config.yaml
vocab_size: 42
encoder_activation: "relu"
decoder_layer_scale_init: 0.1
decoder_positions: "sincos"
init: "small_normal"
lr: 0.0012
grad_clip: 1.0
Rows from block 2 of the image encoder of a small image captioner, named by matrix and row number. Rows with one number belong to one channel. Each number is 128 + 24 x the weight over its row's rms, rounded and kept within 0 to 255. All counts start at 0.
After each channel's rows are labels from the 100 images, of 14848, where the channel reaches its highest value: "strongest on" is what is common among them. Only what is clearly more common there than usual is listed. The data: rendered rooms with furniture. In brackets: how many of the 100.
# convs0: first 3x3 conv (encoder.blocks.2.convs.0.weight, 64x64x3x3, standardized in use, each kernel summed), inputs 0-63
# convs1: second 3x3 conv (encoder.blocks.2.convs.1.weight, 64x64x3x3, standardized in use, transposed, each kernel summed), outputs 0-63

convs0.59 [168 138 153 133  67 137  80  95 164 201 137 126  95 152 130 121 139 162 154 117 129 141 131  95 118 149 141 119 133 161 140 140 132 102 124 121 148 139 117 144 128 115 115  89 158 122 146 124 115 152 161  95 126 141 149 108 124 122 163 125  95 102 164 116]
convs1.59 [143 159 156 136  74 154 141 117 133  93 120 136  89 150 157 134 116 128 156 151 116 123 105 132 213  94 104 125 140 128 155 135  99 144 131 110 164 123 116 115 119 165 149 126 120  91 110 118 153 153  95 146 103 116 131 135  93  77 113 141 128 136 136 125]
strongest on: flower (39)

convs0.4 [144 138 122 156 150 175 101 136 124 123 108 143 104 138  90 130 149 101 192 110 138 147 166 193 135 157 126 161 133 156 123 125 150  93 101 151 147 102 123 134 122 125 114 143 132 135 121 106 112 158 115  87 145 133 132 126 115 133  96 116  75  97 119  93]
convs1.4 [140 131 137 149 125 149 126 128 105 130 160 101 132 137 112  68 134 125 123 133 112  95 128 119 108 145 100 171 128 131  51 145  92 103 140 105 106 110 120 128 139 173 146 126 137 129 105  92 167 182 119 128 167 151 118 109 113 112 148 105 109 162 107 122]
strongest on: robot (36)

convs0.57 [ 70 105 132 132 111 130  86 134 128 105 103 143 130 152 140 153 151 148 142 140 119 176 126 125 148 121 116 156 172 170 126 111 167 146 141 104 164 130 150 110 111 131 100 154 122 109  76 191 105 107 146 164 137  95 133 136 105 118 148 114 137 137 138 143]
convs1.57 [151 120 170 132 142 126 124 162 128 143 118 110 130  90 114 137 134 150  98 149 146 135 112 141 136 196 152 183  93 127 104 109  96 158 136 108 108 101 121 136 171 189  90 146 111 127 130 162 117 122 130 138 109 122 134 115 133 105 112 107 134 117 145 180]
strongest on: lamp (34)

convs0.44 [138  62 151 126 146  45 103 124 135 112 120 159 146 149 124 126 137 107 147 139 111 118 140 143 144 124 147 129 136 143 125 146 127 134 130  84 128 105 124 129  77 114 132 127 119  53  88 126 125 148 107 135 102 119 141 147 158 169 146 149 124 137 107 121]
convs1.44 [116 109  99 101 103 103 148 139 156 163 159 106 130 164 155  96 146  81 118  76 111 129 142 117 153 131 129 116 138 138 136 155 125 147 173 112 147 157  72 130  54 113 101 135 132 140 146 106 110 112 108 109 134 144 144 121 145 130 154 152 107 129 112 118]
strongest on: window (99); count: zero (44); blue walls (25)

convs0.12 [134 145 130 127  68  90 129 145  97 127  88 146 114 136 138 107  84 133 154 157 145 179 128 117  90 162 162  65 108 108 137 144 107 136 138 142 124 135 100 106 115 126 169 125 125 106 140 140  73 156 110 114 139 143 157 121 137 127 137 148 134 104 151 132]
convs1.12 [130 133 129 105 158 100 124 141 114 101 104 149 171 112 127 148 102 171 148 145 138  88 154 133 128 136 110 137 104 132 144 140 138 164 162 149 107 114 143 170  99 139 117 136 150 119 164 150  56  78 142 151  98 151 133 115 116 167 147  99 142 108 115 112]
strongest on: umbrella (36)

convs0.6 [ 28 150 147 144 128 139 137 116 124 128 123 125 136 169 138 129 110 150  91 138 143 139 104 156 137 125 133 119 146 143 106 140 126  94  94  92 145 125 139  99 118 124  74 136 119 152 122 132 137 123 115 112 139  80 169 149 113 144 142  98 115  78 142 127]
convs1.6 [ 72 127 153 147 116 121 153 126 146 101 135 122 116 124  88 139 144 102  90 118 131 135 139 127 165 158 158  83 116 121 117 138 144 143  75 194 122 131 134 159 161 102 102 151 108 148 153 110 111 123 100 113 149 157 140 137 170 128 143 147 119  89 139 145]
strongest on: window (99); count: zero (58); black walls (33)

convs0.39 [125 136 143 141 118 122 132 124  30 128 107 112 124 151 143 120 116 163 139 132 118 143 126  60 121 142 126 125 122 143 138 118 153 109 132 135 141 118 135 114 125 126 142 141 142 127 132 148  19 136 142 147 141 132 132 100 120 132 131 109 113 101 138 147]
convs1.39 [135 142 179 119 166 120 147 157 173 115 172 105 114  91 134 151 127 145 137 108 102 125 140 115 131 134 110 152 108 155 106 130 130 110 124 149 146 127  93 159  79 153 100 156 107 152 138 126  82 132 144 154 134 151 167 160 136 157 133 133  92  92 120  90]
strongest on: largest object: sofa (26)

convs0.23 [132 125 122 129 100  86 157 134  85 103 134 102 133  99 153 120 141 112 115 143 145 143 163 112 121  93 101 154 156 127 147 121 148 126 128 135 115 140  90 129 127  96 133 102 103 140 118 170  54 162 120 169 131 158  85 102 119 102 148  92 130 137 154 111]
convs1.23 [141 146  91 104 116 110 173 135 125 125 164 105 119 125 139 196 127 135 153 134 113 124 145 161 123  90 148 124  70 153  58 121  91 135 106 148 145 142  90 176 121 133 140 142 115 154 141  87 124 145 130 146 132 128 123 125 153 136 117 139 113 135 131 105]
strongest on: count: zero (57)

convs0.31 [146 159 133 134 101 205 163 136 121 117 106 120 112 114 162  80 149 131 143 150 164 135 114 120 131 131  88 130 121  79 152 163 146 136  93 119 125 158 149 127 130 151 122 157 148 133 145 124  76 108 120  90  99 107 147 104 107 132 147  92 120 131 122 126]
convs1.31 [110 143 122 126  91 152 114  96 115 128 120 120 125 184 146 152  91  98 189 152 110 119 116 114 143 147 104 132 154 143 141 123  96 121 128 100 134  91 161 134 134 120 104 130 137 117 128 115 159 103 116 124  54 124 119 126 106  73 102 158 130 115  99 142]
strongest on: lamp (33)

convs0.20 [130 134 141 122 166 105  59 137 128 127 131 129 155 133 118 146 138 154 141 142  84 127 106 121 135 114 120 179 146 157 118 119 136 147 147  47 144  93 146 119 111 127 111 147 145 129 148 129 127 117 162 131 130  91 137 136 111 202 135 141 132 128 100 144]
convs1.20 [130 135 143 110 131 151 136 135 124 125 105 129 161 134 199 101 121 132 160  92 170 148 124 119 126 106 100 152 129 124 114  98 126 150 182  99 123 135 133 127 101 183 114 127 144 108 109 135 155 139 109 168 135 123 101 150 113 104  76 169 139 137  91 110]
strongest on: black walls (27)

convs0.46 [137  80 136 106 114 126  76 124  88 135  81 132 137 130 143 121 126 163 181 100 134  99 119  82 126 126 146 167 122 114 139 141 144 144 127  85 140 163  63 136 124 142 122 114 132  78 127 113 120 149 160 159 158 108 140 120 128 154 146 141 118 117 130 128]
convs1.46 [122 139 117 131 138 107 135 149 122 171 132 102  98 173 112 133  94 131 113 148 167 131 147 122 124 129 139 125 105 124 155  86 111 122 180 133 108 102 129  82 155 158  84 125 171 139  83 141 131 104 161 117 122 143 115 149 156 151  80 146 147 118  97 157]
strongest on: black walls (59)

convs0.35 [151 127 152 172 129 143 116  95 146 168  85 102 145 125 126 118 100 132 147 130  95 147 166 137 103 129 138 154 135 117 136 107 124 149 147 157 160 138 145 148 103 120 119 113 176 103 167 186  99 154 156 153 104 158 141 139  85 140 149 109 134 107 124  97]
convs1.35 [132 147  77 116  84 135 121 112 127 136 118 122 164 121 113 137 167 143 121 134 124 125 117 135 144 142 153 132 137 118 111 124  99 151  98 152 136 112 150 116 153  89 148  93 171 107 106 145 153  91  89  75  96 117 109 117 126  87 173 167 112 157 121 160]
strongest on: robot (35)

convs0.53 [142 129 126 171 126 124 144 143 115 177 101 159 127 133 113 108 137 136  94 125 185 163 147 103 129 118 135 154 111 118 135 141 163 107 149 119 171 127 136  59 111 108 157  72 143 118 132 111 149 140 108 120 134 113 109 156 106  96 109 115  95 113 158 111]
convs1.53 [ 97 136 161 114 152 109 130  99 123  99 115  91 123 112 116 103 119 148 163 141 112 134 143  98 118 106  96 105 113 130 141 136 154 100  92 139  97 146 163 146 134 121 175 106  84 107 153 127 153 132 129 141 136 148 153  79 100 131 131  55 156 118 124 103]
strongest on: count: zero (49); white walls (47)

convs0.62 [132  98 149 139 148  64  95 147 124 144 100 130 135 174 131 118 127 159 109 110  33 136 119 136 133 133 136 151 145 145 125  80 149 142 123 109 137 127 164 111 142 119 145  91 129  62 132 129 115 118 135 113 138 114 118 148 145 125 136 148 152 138 122 139]
convs1.62 [128 147 113 137 155 114 131 117 124 119 144 145 124 125  96  90 170 143 128 123  86 119 123 114  63 108  98 131 137 140 169 197 148  96 131 138 150 135 119 109  89  71 161 113 144 155 155 121 112 137 110 101 123 132 150 108 123 157 149 145 129 150 152 103]
strongest on: white walls (34)

convs0.33 [133 132 145 122 103 120 107 101 145 151 139  94 131 147 159 151 136 133 170 144 148 136 132  86 142 132 151 130  94 104 128 109 152  97 114 156 156 109 173 112  88 124 125 159 136 135 138 150  85 146 113 155 144 145  93 144  88  96 162  83 138 120 149  77]
convs1.33 [114 155 127 160 145 107  99 102 108 107 110 114  94 167 156 128 126 128 144 139 144 177 151 134 163 128 130 129 132  91 113 114 131 128 101 112 156 138 165 110 128 160 147 135 115 111 156 129 118  72 106 186  97 102 143 148 104 132  93 112 141 161 100  88]
strongest on: lamp (34)

convs0.19 [119 115 127 126 134 132 144 136  92 147 198 182 167 140 143 143 117 131 143 124 125 116 127  96 115 125 108 127 136 148 146 117 114 135 143 117  79 122 104 103 167 124 156 130  88 104  98 139 110 130 177 107 109  88 115 106 108 142 132 106  86 105 150 176]
convs1.19 [129 145 136 117 111 102 157 154 131 108 156  90 167 111 117 196 118  93 145 129 120 132 167 111 152  82 143 101 138 126 148 104 148 123 137 137 131 124  98 144  82 128 165 149 162 172 106 133 127 140 124 127  98 148 100 107 137 137 115 162 126  77 119 139]
strongest on: orange walls (33)

convs0.60 [134 123 156 115 127 139 108 118 105 141 175 102 114 142 135 134 133 160  98 111 142 142 153 120 132 124 130 156 140 179 114 186 136 116 131 116 147 122  81 150 133 154  74 117 133 122 150 175 129  95 151 111 143  87 129 124 115 127 153  66 136  82 118 128]
convs1.60 [128 143 159 135 146 110 122 131 137 100 132 121 184 140  71 159 142 116 151 153 110 163 167  91 174 137 121 113 190 124 162 158 158  93  89 106 100 110 165 115 141 117 126 116 123 133 162 133 130 143 148 139 115 120 143 122 101 139 102 118 131 118 128 101]
strongest on: sofa (36); largest object: sofa (26)

convs0.17 [134 129 135 119 158 119  88  95  90 144 106  93 144 135 129 115 114 123  99 114 127 154 158  72 108 139 152 130 119  87 142 136 153 163 113 106 168 129  60 170 120 120 147 112 136 108 127 141  90 145 139 187 152 115 129 126 146 132 127 133 151 102 119 147]
convs1.17 [155 137 118 141 153 123 113 103 134 114 162  93 106 136 150 139  89 156 197 146 140 144 110 108 127 137 110 128 123 171 155  90 112  97 126  99 128 156 143 146 142 169 143  92 148 101 129 122 146 113 151 111 121 145 139 148 104 112  99  88 156 158  84 104]
strongest on: black walls (26)

convs0.10 [121 111 163 172  78 159 135 110 153 122 145  80 126 111 131 110 158 113 165 103 156 125 140 115 119 139 138 125 123 145 119 121 149 116 154 137 143 139 129 119 102 137 103 150 117 162 148 144 104 134  97  89 143 164  90 101  80  80 150  99 108 122 166 109]
convs1.10 [112 144  91  91 133  88 105 106 141 117 159 140 104 136 125  79 125 160 145  83 124 127 130 114 114 163 140 100 147 176 142 126 141  97 153 122 162 145 118 161  81 116  94 147 104 136 139 129 104 101 115 147 159 144 120 136 146 119 106 125 104 108  70 111]
strongest on: umbrella (39); table (35)

convs0.8 [ 94  84 107 100 151 122 101 110 143 100 124 110 134 161 119 155 150 102 137 111 147 147 126 116  99 114 143  78 144 144 131 159 157 148 165 122 146  91 179 130 145  95 112 132 123 123 124 178 144 162 172 121 112 120  84 158 116 149 156 148 133 147 118 121]
convs1.8 [175 116 146 151 165  97 107 114 138 148 140  92 128  96 112 163 124 180 102 144 136 143 131 128 100 169 128 189  94 134 114  94  96 133 128 118 127  94 136 137 170 166 135 140 118 135 157 164  88 128 129 141 114 104 151 120 107 138 160 123 138 134 139 146]
strongest on: table (36)

convs0.14 [120 150 152 134 146 142 116 133 167  68 147 115 131 101 108  80 152  87 149 120 154 163 137 143 103 127  61 138 143 127 128 158 131 143 141 133 117 136 161 128 105 138  71 115 120 158  91 142 126 173 144 146 110 131 130 123 156 114 114 122 160 130 106 147]
convs1.14 [112 112 101 111 125 158 139 138 105 132  90 162 112 110 144 119 136 169 158 150 145 123  98 126  79 113  86 127 109 114 129 168 116 159 104 136 129 105 112  98 135 102 130 165 185 102 136 135 130 161 122 153 103 112 107 167  90 135 147 133 128 173 158 147]
strongest on: trophy (36)

convs0.28 [155 135 157 137 100 121 139 138 116 130 126 119 142 144 141 105 116 152 112  38  81 141 130 129 124 154 144 160 143 153 157 102 154 140 113 139 115 135 156 106 136 164 150  61 102  79 155 149 124 124 112 137 140 167 118 141 133 136 124 142 106 151 130 119]
convs1.28 [124 116 142 167 134 150  80  90 120 123 130 145  88 121 113 109 182 158 150 145 120 129 129 136  98 129 115 142 161 126 126 157 116  78  86 104 158 148 157 119 125  82 166 118 106 121 168 141 113 122 128 166 135 109 125  81 127 113 112 120 102 158 144 112]
strongest on: blue walls (25)

convs0.48 [135 142 136 129 144 145  76 142 125 152 119 134 146 149 144 122 104 146 137 127 114 105 109 117 152 116 159 120 136 149 128 133 154 109 159  37 138 140 138  89 108 106 177  97  97 112 141 147 120 126  99 118 132 146 135 140 135 172 178 166  98 149 124 123]
convs1.48 [121 132 126 122 138 157  88 118 116 116  87 124 102  98 153 139 125 160  98 133 161 172 113 127 153 170  90 153 123 115 120 101 103 147 119  97 177 122 140 112 148 182 130 108 119 105 155 155 135 100 149 154 115  78 136 136  97 120 110  90 113 136 125 101]
strongest on: lamp (37)

convs0.29 [156 102 144 123 155  64  88  79  90 140 101 122 121 130 128 148 120 169 136 138  68  94 165 126 147 142 152 132 124 162 126 120 142 165 118 135 146 119 139 121 118 128 146 135 139 116  48 132 141 124 152 142 125 109 119 139 135 155 146 152 130 141 110 136]
convs1.29 [116 128 128 135 165  76 116 130 111 140 125 153 141 164 117 105 128 124  92 104 169 135 185 123 156 153 148  76 134 103  83 114 177 114 143 146 119  83 147 106 140  96 111 112 133 130 133 136  97 124  86 102 126 120 135 125 126 135 141 129 150 115 108 175]
strongest on: count: zero (52); black walls (28)

convs0.11 [149 139 137 142 111 144 120 110  62 141  63 108 139 155 149 111 124 137 145 156 103 131 130  43  91 149 120 147 117 114 129 119 148 143 112 139 131 127  89 137 142  87 146 144 155 116 144 148  91 125 157 134 116 117 123 157 105 142 142  94 130 131 151 123]
convs1.11 [112 134 145 130 137 148 131 151 140 102 105 105 142  59  78 176 138 124 104 120 133 131 125 110 137 121 112  89 156 131 156 146  92 126  93 164 151 117  93 161 128  80 115 120 145 103 147 134 135 143 164 111 144 140 132 177 115 159 161 126 128 102 140 147]
strongest on: orange walls (28)

convs0.45 [121 102  86 111 140  39 144 131 107 139 150 168 146 159 129 113 119 134 119 143 103 116 105 130 140 129 143 111 143 147 111 129 162 129 105  97 144 122  99 147  71 138 163 147 141 141 142 114  90 149 139 140 152 143 100 110 171 160 124 142 119 160 133 121]
convs1.45 [159 133 131 150  97  89 167 155 102 107 117 130 145 141 154 144 138  80 132 146 128 167 131 127 162 105 134 149 136  95 108 128 106 158 149 112 119 135  86 124 171 148  85 160 137  95  92 138 112 147 115 123 112  80 131 153 146 148 143 116 179 139 128 105]
strongest on: window (95); red walls (40)

convs0.22 [156 121 136 125 101 116 140  90 128 192 134 133 113 136 149 108 108 156 105 125 150  96  67 102 117 126 136 118 128 119 163 158 112  96 127 113 169 161 141 137 158 106 148 125 134 147 147 138 125 103 166 100 136  74 157 143 100  82 139 104 141 117 144 125]
convs1.22 [142 122 118 175  85 106 113 109  91 105 131 101 138 165 105 166 109 116 190 166 121 139 118 142 114 125 137 139 114 132  76 140 167 119 106 120 116 136 175  91 143 132 157 104 106 108 125 130 142 152 104 140 119 123 136 129 112 129 123 154 182 158  98 123]
strongest on: white walls (32)

convs0.3 [148 149 117 141 120 207 100 125 112 100 157  98 112  73 158 141 155 144 165  97 141 123 130  53  85 126 124 151 104 122 134  94 125 127 110 126 130 144  86 122 111 105 135 145 117 131 119 148 133 150 114 111 132 142 143 121 115 152 138 101 117 146 125 107]
convs1.3 [103 134 135 134 129 109 151 118 152 109 183 138 119 152 108 187 131 100 169 129 117 117 132  84 134  60 157 118 149 136 126 105 122 145 131 126 144 134  96 171 119 126 154 131 108 141 115  92 102 124 148 117 171 135 169 163 142 145 137 111 100  98 110 121]
strongest on: count: zero (40); red walls (29)

convs0.63 [109  94 112 117 131 133  68 149 153 120 124 119 148 119 155 111 153 118 122 112 181 165 100 138 131 137 145 113 144 147 114 157 126 113 144 106 102 129  87 137  97 136 153  72 138  81 136 171 126 164 104 140 152 151 154 112 134  88 123 120 101 164 123 128]
convs1.63 [129 124 108  94 127 134 138 157 118 157 134 166 142 134 117 134 135 138 117 145 125 108 122 170  84 128 131 116  77 102  40 121 132  96 162 131 124  93 117 109 138 127 140 125 164 161 126 120 128 160 174 105 159 149 115 115 104 131 164 113 117 118 149 154]
strongest on: table (51); largest object: table (27)

convs0.51 [133  52 141 120 119 157 150 149 127 133 155 114 131 125 153 132 119 119 136 136 129  68 128  82 117 114 183 155  94  81 138 120  93 155 127 130 152 138  95 136 140 114 140 159 145 121 162 125  97  99 140 144 143 131 115 105  94  85 146 111 135 121 137 140]
convs1.51 [ 89 123 125 143 137 151 113 117  90 100 129 109 115  66  71 160 134  95 158 125 117 136 151 131  81  91 104 135 156 140 162 129 132 142 112 144 164 142 143 164 119  83 118 125 126  93 150 113 132 129 120 137 135 121 125 121 167 136 122 138 109 128  95  74]
strongest on: count: zero (58); black walls (42)